Weights of a small contrastive image-text model: 6600 steps.
Rows from block 5 of the image encoder of a small contrastive image-text model, named by matrix and row number. Rows with one number within an expert belong to one neuron, the router's apart. Each number is 128 + 24 x the weight over its row's rms, rounded and kept within 0 to 255. All counts start at 0.
Before each expert's rows are labels from the 100 images, of 14848, where the router gives the expert most weight on average: "top examples" is what is common among them. Only what is clearly more common there than usual is listed. The data: small renderings of single solids in any pose. In brackets: how many of the 100.
# router: router (encoder.blocks.5.mlp.router.weight, 8x160, trained with AdamW), inputs 0-159
# up: expert up (encoder.blocks.5.mlp.up, 8x32x160), inputs 0-159
# down: expert down (encoder.blocks.5.mlp.down, 8x160x32, transposed), outputs 0-159

# expert 1
top examples: green (57); yellow (33)
router.1 [137 110 135  80 140 130 111 142 154 150 101 165 120 101 110 139 132 152 118 148 116 118 130 159 133 104 124 116 150 157 129 135 117 143  69 124 110 116 136 120  95 135 149 154 109  96 141 130  80 127  88 141 144 158  90 127 123  95 150 139 166 160 101 130 125 186 116 139 120 157 158 153  88 163 126 103 136 121 176 142 111 126 132 196 131 137 119 159 114 134 131 105 131 113 113 118 151 100 117  92 104 105 107 106 117 140 122 112 156 110 150 130 151 117 134  85 109 170 111 148 138 145 163 124 109 163  99  53 110 147 138 121 149 159 176 172 106 120 144 153 157 103 169 154 118 103 139 138  96 150 148 124 101 155 112 151  87 126 125 130]
up.13 [110 128 133 128 137 128 169 143 139 172 128  91 119 128 128 128 128 106 126 128  94 128 153 127 165  43 109 128 155 156 124 128 139 100 120 135 128 128 114 128 164 117 128 128 128 163 108 115 128 123 174 128 128 128 165 155 128 107 142 128 128 137 120 128 123 128 128 132 157 128 128 200 100 159 159  98 139 128 128  78 150 101 128  87 106  71 139 147 177 128 169 103 128 128 135 128 121 124 128 149 194 184 118  98 146  80 134 128 128 152 140 111 140 144 128 106 128 128 151 169 148 174 128 103 128 122 145 128 128 141 128 158 103 128 128 117 124  84 128  95 127 128  56 128 117 111 128 128 128 128 108  94  64 100 116  98 168 128 128 162]
down.13 [128 149 142  95 113 119 128 128 128 132  73 128 125 128 135 148 128 128 120 128 100  93 154 145  99  57 102  94 128 163 177 114 139  73 124 115 128 128 109 135 128 128 175 141 175 113 128 108 198 118 128 128 128 128 139 128  91 128 128 138 128 128 128 128 128 128 128 128  70 128 128 132 128 128 125  88 152 186 128  96 128  59  99 122 128  65 128 128 162 146 128  75  61 105 128 128  96 150  84 128 146 109 166 128 128  95 128 113 128 128 150 142  80 128 128 170 112 114 153 132  77 128 128 138 106 115  88 127 119 145 115 160 144 133 119 107 144 127 128  83 126 159 128 109 106 128 156 130 141 133 128 106 142 128 128 128 128 139  94 152]
up.14 [155 164  96 117 141 141 128 115 128 126 128 140 129  74  90  78 140  89 128 161 125 126 115 128 128 138 167 128 126 183 128 136 154 159 186 118 128 128 120  98 177 114 128 186 128 133 128 112 101 128 125 128  80 146 176 124 128 144 122 127 109 123 131 140  91 120 179 106 128 128 128 128 128 135 122 129 102 141 124 145 150 128 123 119 199  90 138  52 143 128 113 106  89 151 128 128 128 116 140 128 128 147 128 121 143  88 181 128  97 106  92 133 163  91 111 128 126 132 114 128 134  89  92  82  91 128 154 100 156 128 128 115 146 144 147 150 128 124 178 141 128 128 157 132 144 165 103 161 148  90 110 140 140 114 134  98 142 120 128 164]
down.14 [152 128 128 117 157 145 110  77 155 128 138 157 128 128  86 128 129 128 187 140  75 128 178  97 104 128 128 128 142 136 107 138 156 111 160 128 101 134 128 128 128 104 128 128 128 119 164 111 126 185 149 154 123 131 143 128 183 146 100 123 135 137 143 110 127 113  90 128 147  92 128 105 158 111 103 111 139 119 128 150 146 163 120 140 159 174 149 162 117 108  85 128  84 137  97  90 125 134 128 159 128 103 128 139 128 176 166 128 124  62 123 103 158 117  84 128 175 135 128 113  92 128 113 128  89 142 128  93 128 149 128 145 128 184 154 159 158 149 158 166 128 110  82 128  97 131 120 128 128 137 150 136 128  93 165 128 103  91 128 120]
up.15 [128 122 153 163 149 147 167 128 157 119  72 128 137 188 116 190 141 135 152 102 127 128 102 128 160 111 128 106 121 128 128 108 118 139 128 110 106  94 123 162 152 129 128 128 141  94 143 116 128 147  77 136 177 123 128  66 180 128  89 145 147 128 128 110 128 161 128  86 128 119 147 143 128 128 139 128 135 144 117 128 200  87  98 128 128 129 128 100 189 111 130 151 160  80 113 153 104 109 128  98 166 126 171 107 128  81 151  87 115 128 104 128 142 120 163  88 128 128 154 128 128  99 119 138 158 128 128 162  66 129 141 128 152 143 128 128 129 135 128 128 128 119 143  89 128 128 159 141 165 128 128 147 128 137 128 128 184 128 128 128]
down.15 [122 126 107 128 197 184 128 128 128  94  90  66 108 128 128 137 131 128 128 128 167  90 157 130 144  70  85 128  96 145 106 129 128 128 128 128 134 115  64 128 129  71 128 104 128  99 128 159 131 128 128 123 128 143 123 128 127 149 128 110  99 115 128  83 128 169 124 128 157 128 151 144 117 128 178 110 128 118 137 115 144 128  76 136 137 121 171 152 128 128 128  93 128 128 128  86 132 117 195 103 172 125 128 110  84 108 128 130 128 118 128 119 145 128 128 119 104 128 123 110 122 139 128  93 206 148  89 128 138 149 128 128 102 131 164 128 172 120 116 145 128  89 132 135  97  85 145 128 123 128 141 124  93 128 153 186 128 128 151 128]
up.16 [144  91 112 128 128 151 121 128 159 136 152 128  99 128 148 151 128 121 129 165 129 161 152 136 149 128 103 143 134 128 128 169 128  95 112 128 128 115 154 105 153 118 128 128 128 114 106 134 128 128 128 109 144 123  96 112 119 128 123 124 108 128  46 159 106 109 135 128 100 120 123  68 119 156 103  97 130  42 128 159 128 128 180 126 149 128 144 150 194 126 128 116 156 208 128 128 100 127  74 128 133 176 142 127 128 131 128 139 121 107 144 132 104 128 133 128  66  94 128 128 176 148 133 170  73 111 145 128 121 103  90 114 128 128 132 111 128 142 105 128  91 128  89 128  90 140 128 141 171 128 128 116 128  97 128 151 128 128 148 164]
down.16 [128  93 128 131 141 108 128 169 128 142 128 127 167 131 128 128 128 160  98 128  99 128 128 166 103 130 133 107 130 117 145 157 154 128 149 112 128  97 128 128 123 128 128 154 169 135 124  79 147  98 128  99 152 124 125 128 115 128 128 131 122 121 139 107 114 131 128 146 128 174 142 161 128 182 107 128 179 131 152  93 174 128 158 128 164 128  85 128 128 128 128 113 100 113 128 149  83 172 126 134 152 163 128 148 114 128 128 114 128  90 144 128 146 146 112 143 128 124 131 136  70 128 128  40 128 148 128  75 112 131 139 116 134 122 159 128 115 195 148 104 128 133  84  88 166 128 137 128 105 121  92 116 212 128 121 128  90 189 128 135]
up.17 [ 96 152 112  70 142 128 144 148 132 174 128 128 128 137 117 130 118 154 128 115 128  93  92 128 128 128 130 132 157 128 134 140 183 130 106  94 189 135 128 114  98 115 128 163 138 157 122 151 142 128 133 135 128 165 128 159 183 109 130 125 128 126 146 128 106 135 149 134 128 124 128 152  92 132 136  84 131 162 125 172 139 114 137 182  94 106 147 135 124 128 132 103 117 128 128 120 128  72 130 146  95 128  88 141 154 132 198 115 116 152 173 100 128 136 128 139 134 128 128 117 128  76  83 142 128  91 128  32 128 125  81  92 128 110  79 168 104 128 128 138 139 134  99 155 129 128 128 128 128 130 128 141 150 129 137 132 128 164  86 105]
down.17 [103 128 128 169 128 128 133 128 128 101 139 128 128 173 119 128 128 114 116 131 112 119 151  59 104 148  80 128 122 117 138 116 170 114 128 128 140 104 128 153 128 132  90 162  63 165 100 116 138 119 179 147 128 128 132 149  95 125 150 147 127 151 128  89  97  83 146 128 185 174 163 128 134 112 111 127 142 128 115 128 102 126 111 105 136 128  86 128 128 144 128  68 128 113 163  92 157 128 128 152 128 165 133 128 166 113 128 162 144 128 150  74 128 167 128 141 163 128 155  87  90  96 103 144 145 108 128 155 128 113 101 180 135 139 114 133 103  84 153 114 128 128 128 172 142 163  92  95 128 118 128 128 140 145 172 114 146 141 133 106]

# expert 7
top examples: black (54); grey (31)
router.7 [110 166 108 166 132 156 170 134 104  59  83 140 155 144 136 145 127 161 140  94 150  92  91 149 123 108 131 125 114 154 124 113  90 145 124 143  87 121 140 116 122 134 127 114  70 139 147 150 126 157 133 108 100  55 121 149 140 130  96 122 142 146 101 171 114  77 135 119 113 122 115 103 167 119 173 134 121 129 122 153 146  95 119 163 121  87 157 100 164  95 105 112 148 139 116 172 136 146 127 133 118  90 146 120  99 128 172 171 142 135  97 127 126 142 125 134 123 139 142 141 147 133 116 143 162 119 149 108 125  85  97 115 123 105 164 131 150 155  90 157 114 135 103 114 128  86 127 143 155 125 140 142 117 135 170 115 163  95 126 133]
up.17 [128 109 128 128 128 128 128 128 128 128 110 119 139 126 155 128  98 128 128 111 171 148 166 142 128 138 172 163 128 112 134 129 124 128 128 128 127 112 128  94  89 128 141 128 157  93 128  93 114  90 158 188  90 137 146  76 103 166 128 128  99 113 112 128 128 137 128 119 128  85 113 186 134 128 109 139 128 123 153  97 130 126 135 130 169 128  87  87 137 156 128  86 177 164 113  75 117 128 122 117 152 153 165 125  90 128  85 187 186 119 141 128 139 128 128 128 128 148 142 108 128 167 125 135 128 136 126 190 100 128 128 145 128  70 128 128 139 185 128 140 138 128  95 128  99 138 103  92 153 101 108 100 128 128 128 139 144 136 177 174]
down.17 [124 134 128 128 128 136 107 128 128 128 135 119 128 138  91 128 128 149 136 142 128 128 110 103 128 154 140 115 128 113 215 128 146 109 128 128  84 121 164 128 128 114 151  90 112 115  78 147 116 128 128 128 110 196 110  68  58 169 128 128 110 132 128 100 128 100 128 128 112 168 114 128 138 109 128 108 128 167 145  96 128 132 116 128 141 115 128 104  68 128 128 137 188 128 125 128 128 195 112 128 128 123 103 128  96  75 104 191  63 128 167 133 128  94 153 122  87 143 128 128 110 128 169 119 128 114  75 128 120 128 146 128 128 128 128 140 128 174 153 128 118 119 128 116 135 163 132 106 128 128 122  81 128  81 128 127 139 128 109 128]
up.18 [148 128 103  85 128 123 114 133 128 116 128 128  98 160 125 128 105 110 128 140 144 136 128 155 136 161 173 159 128 128 128 140 128 129 146 178 150  49 102 145  94 153 109 176 128 102 128 128 149 146 154  83 124 118 121 128 108 145 165  95 128 128 128 122 122 204 128 128 107 136 108 189 134 128 128  69 139 115 166 116 123 128 148 112 113 129 110 128  85 141 142 128 115 128 128 128 128 128 128 131 174 142 135 136  80  80  84  95 163 128 103 107 128 157 128  99 197 128 128 128 115 147 144 164 162 114 116 160 144 128 182 100  94 183 130 127 128 112 128 128  93 152 106 119 128 144 133 163 128 167 111 120 128 132 128 151 147 128 136 108]
down.18 [121  78 128 108 128 128 128 175 128 150 128 150 114 128 128 128  99 147 128 128 128 128 104 158  97 107 197 134 128 107 140 128 162 180 132 128 128  82 128 128  91 185 111 154 171 128 146  97 128  84 114  43 144 132 128 122 114 128 147 124  94 106 144 154 137 179 135 147 161 128 138 104 156 140 112 128 144 128 165 128 131 161 152 128 132 124 138 155 128 128  99 128 128 166 149 160  88 128  73 121 172 180 120 133 128  63 128 132 108 168 118 128 141 128 128 165 157 102 145 148 121 121 135 128 167 112 128 152 162 128 128 128 110 118 132 140 104 106 148 117 138 124 110 128  82 128 155 128 128  97 126 155 128  98  89 113 103 148  95 128]
up.19 [128 133 128 133 128 128 188 148 141  98 206  77 121 157 140 128  97 128 102 146 132 110 128 162 128 122 128 110 102 128 117 109 132 159 128  99 168 143 128 134 159 128 128 108 117 145 128 127 157 128 143  78  89 128 128 183 164 155 128 108 148 128 128 128 128 156 143 120  78 175  90  82 112 141  99 102 159 177 128 128 128 173 151  95 128 137 141 139 112 145  97 128 127  96 127 128 156 120 107 123  95 148 118 128 133 128 150 143 128 128 132 147 138 118 128 128 118 137 111 173  79 128 128  91 190 128 128 193 138 158 118  90 113 128 128  50 157 137 133 128 128 145 128 140 126 164 122 142 123  92 116 128 128 129 157 128 163 128 121 160]
down.19 [130 128 104 110 128 162 128 128 130 101 128 143 105 156  95 128 157 119 105 128 151  86 206 128 128  95 179 120  92 128 138 124 144 105 128  91 149 123 110 128 128 128 132 115 152 155 183 152 143 128 128  85 135 109 150 187 171 182 128 112 128 131 131 128 120 154 159 106 123 157 128  91  84 142 140 128 165 154 143 103 128 128 149  97 104 117 128 122 147 169  75 130 128 128 131 129 128 185 113 142 120 123 172 113  79 128 149 154 109 150 103 137 162 130 137 147  56 128 148 128 128  94 103 148 128  50 128 149 127 128 128 128  80 128 128 110 126 142 128 128 124 149 112 128 131 152 128 184 112 128 128 142 124 128 128 119 117 119 104 128]
up.20 [156 131 128 111 128 128 127 143 133 107 160 128  99 152 128 128 113 141 148 133 130 118 128 108  73 145 155 165 128 139 140 128 122 102 108 112  81  74 108 128 123 128 128 128 128 128 121 210 120 154 110 128 102 128 128 128  78 128 118 155 135 184 149 128 142  93 128 128 128 142 171 154 196 148 135 101 150 128  90 128 109 112 127 119 128 128 128 136 161 128 111  92 146 128 109 133 146 128  96 145 138 136 129 128 128 122 108 189 128 153  88 128 128 166 138 128 121 128  74  98 128 142 156 162  84 178  96  59  85 169 133 122 130 145 184 112  96 128 128 135 128 149 157  74 128 122 162 128 146 129 128 128  84 144 128 145 146 141 128 128]
down.20 [128 110 125  99 128 128  73 128 128 150  76 125 128  94 128 128 103 108 153 128 128 128 143 115 119 132 119 172 126 119 128 122 117 105 128 130 147 128 112 105 121 128 112 128 206 127 169 147 128 128 128 185 174 123 128 102 104 130 128 128 128 189 146  83 106 128 109 128 145 128 125 128 128 140 124 124 128 128  69 129 131 140 128 127 102 111 128  91 107 194 128 168 104  97 128 176 128  87  94 125 133 174 152 158 132 129 130 164 129  99 104  96 168 119 128 107 159 118 131  85  95 128 128  96 128 150 126 120 128 139 189 125 130  98 117 111 128 128 105 128 170 137 108  92  85 128 162 128 137 128 154 113 180 122 149 143 160 128  85  89]
up.21 [128  88 101  88 151 128 136 149 130 130 128 145 123 150 128 141 115 128  86 128 125 128 163 105 124  94 158 128 111 156 138 150 172  45 143 142 119  90 161 121  96 128 131  93 143 146 137 128 108  93 178 123 129 121 105 128 128 128 176 138 105 161 128 128  99 139 136 115 128 118  80 128 179 134 115 114 145 128 157 121 128 219 128 136 134 128 144 143 185 128 102 101 110 128  99 138 128 167 128 111 128 128 128 130 130 128 160 128  89 131 128 114 128 142 128 128 135  92 152 115 115 128 146 121  62 101 179 134 101 167 128 128 128 179 128 128 149 108 128 120 111 114 128  73 119 144 141  85 135 159 128 128 144 168 128 131 128  98  85 111]
down.21 [128 105 106 144 139 189 160 159  99 131  70 157 128 161 170 127 128 149 125 140  78 120 128 128 106 104 128 181 171 121 128 128 136  81 138 163 116 119 136 131 161 132 108 128 121 112 109 130 153 109 170  72 128 131 140 128 107 128 158 106 128 153  85 150 110 107 128 167 162  85 128 164 140 148 148 108 162 176 128 122 139 162 128 135 128 124 128 113 183 128 128 128 128 128  92 128 120 128 159 128 128 151 127 136 116 128 128 134 146 106 100 120 128  76  87  98 128 128 158 128  94 169 128  67  84 141 102 143 128 134 122 104 122 153 128 168 128 156 123 180 111 128 164 128 146 130 128 128 128 128 106 128 173 161 122 128  87 128  96 128]

# expert 4
top examples: pink (53)
router.4 [117 126 112 121  91 110 126  97 183 153 145 135 145 116 120 100 146 109 106  99 116 138 128 146 173 196 137 124 135 115 143 148 121  84 112 149 160 157 138 116 126 157 132 137 130 113 101 127  95 141 143 160 115 124 143 116 136 115  96 111 132 100 124 168 146 129 132 126 119 109 110 134 159  75 123 125 119 103 139 208 167 105 139  73 114 142 118  69 113 170 123 154 118 139 154 119 147 121  96 123 162 136 126 121  99  94 133 126 187 111 166 138  80 162 128 119 124 125 125 151 177  95 101 121 138 146 141 102 148 118  91 137 125 149 100 108 139 119 110 101 116 100  96 133 161 141 117 154 112 136 135 116 131 131  96  76 150 138 130 165]
up.3 [170  91 145 128  91 128 128 133 120  84 157 142 130 128 128 122 154 117 120 103 137 113 108 128 109 122 120 128 117  84 102 163 125 159 143 140 133  77 128 155  86 128 128 128 128  80 128  87 114 175 126 112 125 134 128 128 128 155 115 128 162 127 128 138 150 138 107 142 125 148 124  97 160  79  76  84 128  74 128  98 113  85  96 165  78 128 110 132 136 136 103 128 143  85 152 103 129 178 128 112 109  88 128 128  96 121 137 190 128 116 163 118 128 139 165 128 140 130 128 128 111 178 117 181 135 120 128 130 151 130 111 146 119  98  90 123 112 137 171 154 158 144 128  89 128 100 158 104 174 124 143 111 128 115 104  93 128 128 169 131]
down.3 [149 178 128 128 128 129  90 116 156  89 128 149 136 107  79 153  99 161 140 155 128 135 111 129 116 105 142 139 137 137 166 128 119 128  99 128 109  84 128 143 133 126 151  88 128 128 166 128 128 148 183 128 151 132 134  84 101 169 128 130 145 116 117 128 136 167 128 155 128 142 149 147 155 136  89 128 128 105  94 153  84  84 133 117  89 157 111 128 155 138 128  88 128 128 146 128 163 249 111 156 128 128 135 128 128 128 128 128 138 128 143 128 128 107 187 131  81 147 157 108 128 128 128 175 138 137 128 169 123  83  93 138 138  96  93 128 104 162 160 115 160 128 128 153 128 132 166 100 128 129 128 133 128 128 149 128 114 128 128 128]
up.4 [151 110  67 128 124 125 128 154 128  94 128 128 128 128 114 153 101  76  88 138 139 128 128 128 113 128 135 119  64 112 119 128 128 128  92 102 109 128 128 141  77 132 137 128 162  84 133 147 106 102 122  86 149 124  81 121 128 128 128 117 117 128 128 104 103 145 128 128 128 128 128 163 183 128 128 108 178 122 128 133 156 159 138 127  79 128 129 103  94 114 128 178 128 158 128 106  90 221 128 133 118 128 128 128 128 118 121 134  86 131 138 131 128 131  85 115  81 137 143 115 128 153 119  96 150 128 187 137 115 121 128 128 128 111 128 128 128 171 165 174 128 108 138  96  91 133 128 128 165 100 184 113 101 172 128 146 128 145 162 135]
down.4 [128  89 167 110 116 123 136 135  61 110 102 128 130 136 112 124  82 109 100 145 131  93 152 182 129 118 163 108 128 110  96 140 128  94 112  92 110 104 159 128 167 154 128 119 128 109 128 126 128 128 168  95 135 148 128 100 128 128 128 120 128 128 128 147 128 113 132 128 128 151 151 113 134 157 106 147 128 128  89 159  91 128 128 101 121 111 128 144 128 128 128 102 128 128  53 128 128 208 128 122 183 125 127 150 123 120  51 149 128  83 139 102 128 133 128 111  41 116 128 154 128 128 128  78 128 124 149 125 122 128 132 128 128 102 159 128 139 102 136 121 128 128 128 106 128 185 142 172 115  78 128 128 124 104 128 128 105 116  97 149]
up.5 [107 128 128 128  93 163 161 128 134 128 128 139 128 113 110 107 128 158 128 155 128 157 128 128 128  86 111 136 149 128 137 128 128 128  87 183 128  93 116 101 128 138 123 119 146 128 109 128 105 123 128 108 130 101 102 106 155 128 143 128 119 128 120 168 128 172 128 123 115 128 120 153 128  96 128 128 162 181 139 109 209 165 171 134 114 141  95 176 128 113 105 107  83 128 156 123 163 128 141 128  96 140 128 144  86 129 128  97 128 121 128  79 132 128 159 135 170 143 128 164 160 128 128 173 128 119 145  10 113 129 118 109 155 123  94 132 103 137 121 122 169 147 128 122 139 136  99  95 147 128 125 137 134 128 166 128  91 128 128 174]
down.5 [128 170 128 172 102 118 128 133 128 158  96 143 123 100 128  71 132 180 141 165 128 134 118 128  70  72  86 128 120  97 139 116 110 128 128 128 128 128 128 153 106 128 120 115  82 116 116 137 140  98 113 126 163 136 128 128 112 106 128 128 128  68 128 123  95 156 138 128 128 128 156 119  85 130  74  91 148 126 165 116 107  81 128 121 128 174  98 128 101 128 128 149 149 126 142 159 155 118 115 128 122 128 156 152 123 128 141 110 140 115 146 128 128 128 199 120 159 128 128 128 128 157 142 128 180 102 101 164 135 155 109  88 132 128 117 128  97 115 116 128 178 171 128 126 137  97 122 128 191 138 128 128  92 111 128  91 128 188 141 107]
up.6 [123 131 121 106 173 128 128 128 128  69  96 111 101 129 140 149 104 128  99 134  91 129 123 131 131 128 130 137 158 162 128 128 118 128 168 128 145  71 142 134 184 129 128 118 128 137 135 144 151 113 164 139  70  89 148 128 128 128  99 151 140 128 128 137 137  67 145 128 128 127 130 100 141 132 139 128 128 111 128 128 206 155 128 120 138 121 108 195 100 174  95 106  75 118 125 134 163  67 128 128 135 167 112  97 121 137 128 122 177 103 147 128 128 132 132 128 152 140 126 113 114  80 120  91  58 125 128 109 128 158 108  94 141 128 128 128 117  90 128 128 122 109 155 158 154 128 112 144 144 141 143 125 105 139 119 158 101 122  97 179]
down.6 [172 128 150 112  31 101 128  81 132  95 137 132 128 128 146 124 153 129 128 157 128 161 137  96 108 128 128 164 128 151  91 105 133 151 139  70 169 108  90 146 125 184 163 110 128 128 104 128 183 128 151 135 137 128 129 150 116 128 152 128 175  99 130  78 127 128 126 127 128 116 140 127 118 145 129 160 102 149 156  98 100 127 128 147 128 148 128 128 142 142 128 128 130 143 138 128 128  79 114 144 132 176 108  93 144 164 138 125 158 132 128 149 128 139 118 165 115 118 128 151 172  94 128  88 128 162 103  93 128  98 107 128 128 159  52 128 128 119 142 128 124 128 128 128 118  87 128  90 128 128 116 169  92 128 128 156 128  82 128 128]
up.7 [116  89 128 139 128 128 106 158 128 103 132 144 148 128 128 160 160 119 122 128 116 132 128 155 140 128 138 108 128 197 128 158 130 141 128 157  95 128  93 129 108 150 164 128 140 136 128 124 128 138 128  85  91 128 128 128 135  94 143 113 128 165 128 134 128 128 110 132 128 196 128 123 128 167 105 128 110 118 179 109  89 177  75 128 100 128 120 113 195 119 128 140 106 128 128 134 155 117 146 114 128 184 131 144 121 136 187 189  85 128 128 165 128 108 102 128 185 128 128 128 128 166 141 125 181 128 128 128 128 128 128 112 150 128 128 122 128 128 181 128 107  90 144 150  80 128 171 142 176 109 128 128 128 132 105 143 128 150 108 186]
down.7 [ 67 169 120 159 126 133 120 135 159  71 128 128  93 128 114 149 128 128 176 123 121 138 123 128 102 185 111 155 139 161 132 155 133 128 128 128 128 135 128  97 166 128 173 180 136 102 110 137 128 128 158  53 121 128 164 128 111 123 128 128 141 128 128 128 122 128 159 183 142  80 101 128 165 128 147 128 124 128 136 125  79 116 143 128 163 106 128 109 154 169 128 133  94 177 128 157 153 146 109 128 103 128 149 128  85 110 128 153 128 118 165 128 121 128 128  87 124 128 128 121 143 120 153 136 159 151 128 100 128 108 128 128  88 115  81 156 164 175 128 135 128 136 124 128 179 100 170 128 165 136 106 128  94 180 128 123 139 144 111  99]

# expert 0
top examples: disc (25)
router.0 [123 131 149 161 117  77 117 111 143 118 138 171 160 161 118 133 149 111 147 138 137 117 132 107 120 154 104 130  74 141 134 143 141 154 133 150 124 148 114 141  94 130 120 147 146 136 149 135 144 125 129 102 144 147 137 145 140 144 158 144 105 108 142 105 144 118 120 161 123 140 116  78 143 143 118 139 148 136 119 140  89 114 109 118 119 141  95 167 103 156 136  88 102 133 149 139 114 160 178 146  99 188  98 159 178  91 138 152 107 150 112 123  93 163 141 160 105 117  95 123  90 128  97 166 121  79 155 119 114 113 172 142 149 101  89 141 140 121 161 151 102 174 139 131 123 166 129  99 147 147  92 118 168 137  98 149 131 168 121  65]
up.7 [ 94 109 125 153 154 122  81 128  95 143 108 128 128 137 153 144 110  93 114 113 104 128 128 128 104  88 106 120 128 137 144 128 114 128 128 128 100 163 120 141 156 110 154 128 154 105 120 125 128 128 100  79  92 116 128 114 128 128 157 107 171 104 128 184 162 119 209 159 116 146 139 119 129 134 128  87  97 183 143 122  75 128 122 166 128 129 124 179 128 117 128 128 144 116 119 128 116  88 138 181  80 147 114 103 113  71 187 141 128  93 128 117 128 124 154 104 156 157 150 128 103 187 161 128 128 124 122 128 118 128 123 114 104 115  72 128 117  83 124 153 122  94 128 131 128 157 100 128 128 111 128 128 128 132 149 132 109 107  84 131]
down.7 [143 159 143 112 135 133 128 150 127 163 132 147 137 136 128 128 146 175 128  76 131 112 132  85 142  70 165 139 122 105 128  91 169 145 128  96  94  93  91 107 128 114 144 126 128 120 103 149 128 118 138 166 145 171 138 118 141  86  96 160 173 148 165 106 128 128 128 125 119 128 200 116 128 151 128 103 128 114 133  52  96 158 128 145 115 116 106  70 128 143 125 133 136 128 104 147 124 204  88 151 100 144 116 128 128  83  95 112 114 142 128 128 139 150 157 128 128 128 139 128 123  95  95 121 128 128 128 147  92 119 128 128 123 143 128 128 128 175 128 163 128 136  89 128 113 120 172 108 144 140 143  90 141 138 128 128 103 128  69 128]
up.8 [109 109 164 128 131 129 128 128 128 128 128 128 116 119  98 110 119 160 128 117  73 141 131 128 128 121 102 161 128 128 133 128  98 128 119 124 109 128 118 128 115 141 157 128 148 120  45 138 128 141  88 128 103 128 156 145 169 128 129 128 128 160  92 161 120  94 128 155 128  72 128 106 155 128 128  89  63  76 118 128 128 128 128 113 118 128 128 128  69 134 128 128 128 128 201 113 115 105 128 128  46 130 151 100 128 128 138 186 113 146 107  95 145 128 131 128 149 103 176 106 128 120 128 198 126 129 128 123 110 121  98 130 103 128 103 128 115 180 128 125 128 128 128 128 128 142 153 139 108 165 125  64 141 128 128 128 177 128 128  93]
down.8 [104 193 165 105 126  92 128 128 150 124 111 128  93 157 125 174 129 157 128 125 128 134 128  68 118 156 143 148 128 128 122 113 140 125 115 147 161  97  99 130 130 128 105  93 159 168 105 133  94  99 128 128 117 160 156  94  96 128 128 151 104  74  97 119 128 128 128 113 149  69 110 128  71  91 128 128 128 124  94 128 147 153 128 128 154 128 128 108 128 128 161 128 132 134 128 166 128 128 123 128 128 133 108  98 154  52 128 127 148 108 100 128 128 128 107  88  85 114 172 128 102 150 128 128  96 128 165 128 103 128  58 154 112 166 147 160 128 128 138  75 103 101 128 149 128 154 128 128 128 125 128 177 153 128 166 110 128 128 128 135]
up.9 [147 131 128 136  77 128 103 108 128 142 138  92  85 141 128 128 151 151  92 101 128 128  79 128 175 127 117 186 128 128  70  96 112 163 125 142  75 128 128 102 147 145 104 128 129 162 124  92 139 128 188 128 128 135  77 120 128 125 128 128 126 128 128 166 128 197 137 118  90 128 122  94 151 163 141 128 132 155 128 114 117 118 149 137 123 144 150 192 128 153 142 128 154 163 128 187 122 124 128 110 128 138 128  86 118 128 140 128 113 115  76 157 144 159 121 110 128 146 128 162 144  66 128 128 146 159 105  91 108 121 128 107 150 128 128 128 144 131  88 128 128 117 104 128 154 128 161 116 121 173 147 103 142 128 134 137 128 128 156  74]
down.9 [149 122  94 124 128 118 142 119 116 151 177 180 128 170 133  99 150 134 123 107 160 128 128 128 124 140  86 101 160 126 128 128 111 128 107 128  82 178 108 121 166 128 110 128 109 128 128 128 132 126 114 112 106 128 128 144  89  84  95 138 128 115 151 129 128 137 132 109  94 144 116 128 128  72 144 128 128 111 124 128 135  94  93 128 171 113 109 114 138 164 182 117 122 146 171  99 142  66  92 128 131 204 128 111 128 118 160 139 129 175 148 128  82 159 128 110 128 128 103 191 130 109 136 128 128 118  98 129  98 130 191 128 128 128  65  84 108 121 105 103 124 102 100 128 136 114 120 125 130 128 128 126 140 128 112 128 183 112 142 157]
up.10 [148 128 105 128 120 163  78 128 128 156 160 178 114 128 139 128 128 167 128 128 164 143 122 105 128 141 128 128 113  89 180 129 128  95 128  52 128 125 135 110 128 128 128  86 128 128 132 128 127  86 128 175 149 126 123 173  82 128 158 128 128  65 128 160 157 129 114 124 128 128 103  66 110 140 128 143 126 138 114 128 130 135 105 104 135 109 149 128 124 129 128 128 113 128  70 128 158 120 121 141 141 172 114 119  97 128 143 128 143  90 165 128 128  80 128 108 128 136 168 124 128 125 180  94 128 146 152  87 121  75 128 101 115 116 124 113  76 109 128 163 142 192 128 128 128 144 160 128 128 128 157 128 132 100 128 145 101 116  69 126]
down.10 [159 110  82 143  76 128 113 162 140  58 160 144 146 128 111 141 159 128 105 175 128  68 128 171 154 128 128 128 128 175 121 128 153 144 154  99  38 128 104 159 125 124 129 128  84 101 128 151 165 128 131  96 128 120 128  83 105 128 126 128 128 153 117  74 128 151 120 128 128 139 128 171  83 128 106 128 128 137 123  85 128 138 128 128 128 128 113 191 182 128 125 133 144 157 100 110 113 148 151 138 157 128 128 124 124 143  85 117 128 129 159 146 129 158 122 128 157 152 170 143 128 128 131 138 149 160 135 126 109 128 143 126 132 119 114  88 143 136  94 128 143 121 123 134 147 142 170 128 144 114 165 121 175  83 128 109 128 137 128 134]
up.11 [115 144 128  69 110 144 211 160 147 128 157 147 176 129 128 138 128 128 114  97 108  62 104 121  94 128 128 155 128 143 145 164 154  81 148 121 125 128 128 153 128 128 101 128 128 159 128 128 119 143 128 109 128 117 108  58  91 128 128 142 131 128 128 155 165 128 113 128 116 183  87 123 128 128 151 139 169  75 128 135 128 114 151 131 119 128 105 138 128 176 136 111 119 125 128  78 125 148  99 128 175 128 115 139 128  92 117 163 103 123 114 103  94 120 153 128 140 130 128 151 128 154 128 157 113 117 118 128 128 128 143 110 151 124 125 121 129 158 155 126 128 183  62 128  83 124 157 147 156 109 116  72  87 120 137 107 103 128 128 128]
down.11 [141  97 116 121 127 125 129 128 164 156  89 143 103 128 136 128 128 132 152 128  90 154 126 156 128 112 121 176 147 131 140 154  83 128 170 128 105  73 119 128 148 170 128 147 115  93 126 151 123 132 142 112 128 166 136  87 128 190 129 108 140 128 128 134  99 128 184 107 108 102 144 134 209 143 116 128 168 103 139 147  93 122 151 128 128 149  83 169 128 138 128  78 112 120 156  65 137 196 147 125 128 155 154 128 109 139 126 149 128 103 115 123 149  98 128 128 115 128 150 156 128 116 121 140 165 128 155 101 128 128 128 167 140 128 100 103 128  95 121 104 128 144 144 151  86 128 128 114 145 120 104 128  72 128 110 128  76 135 102 128]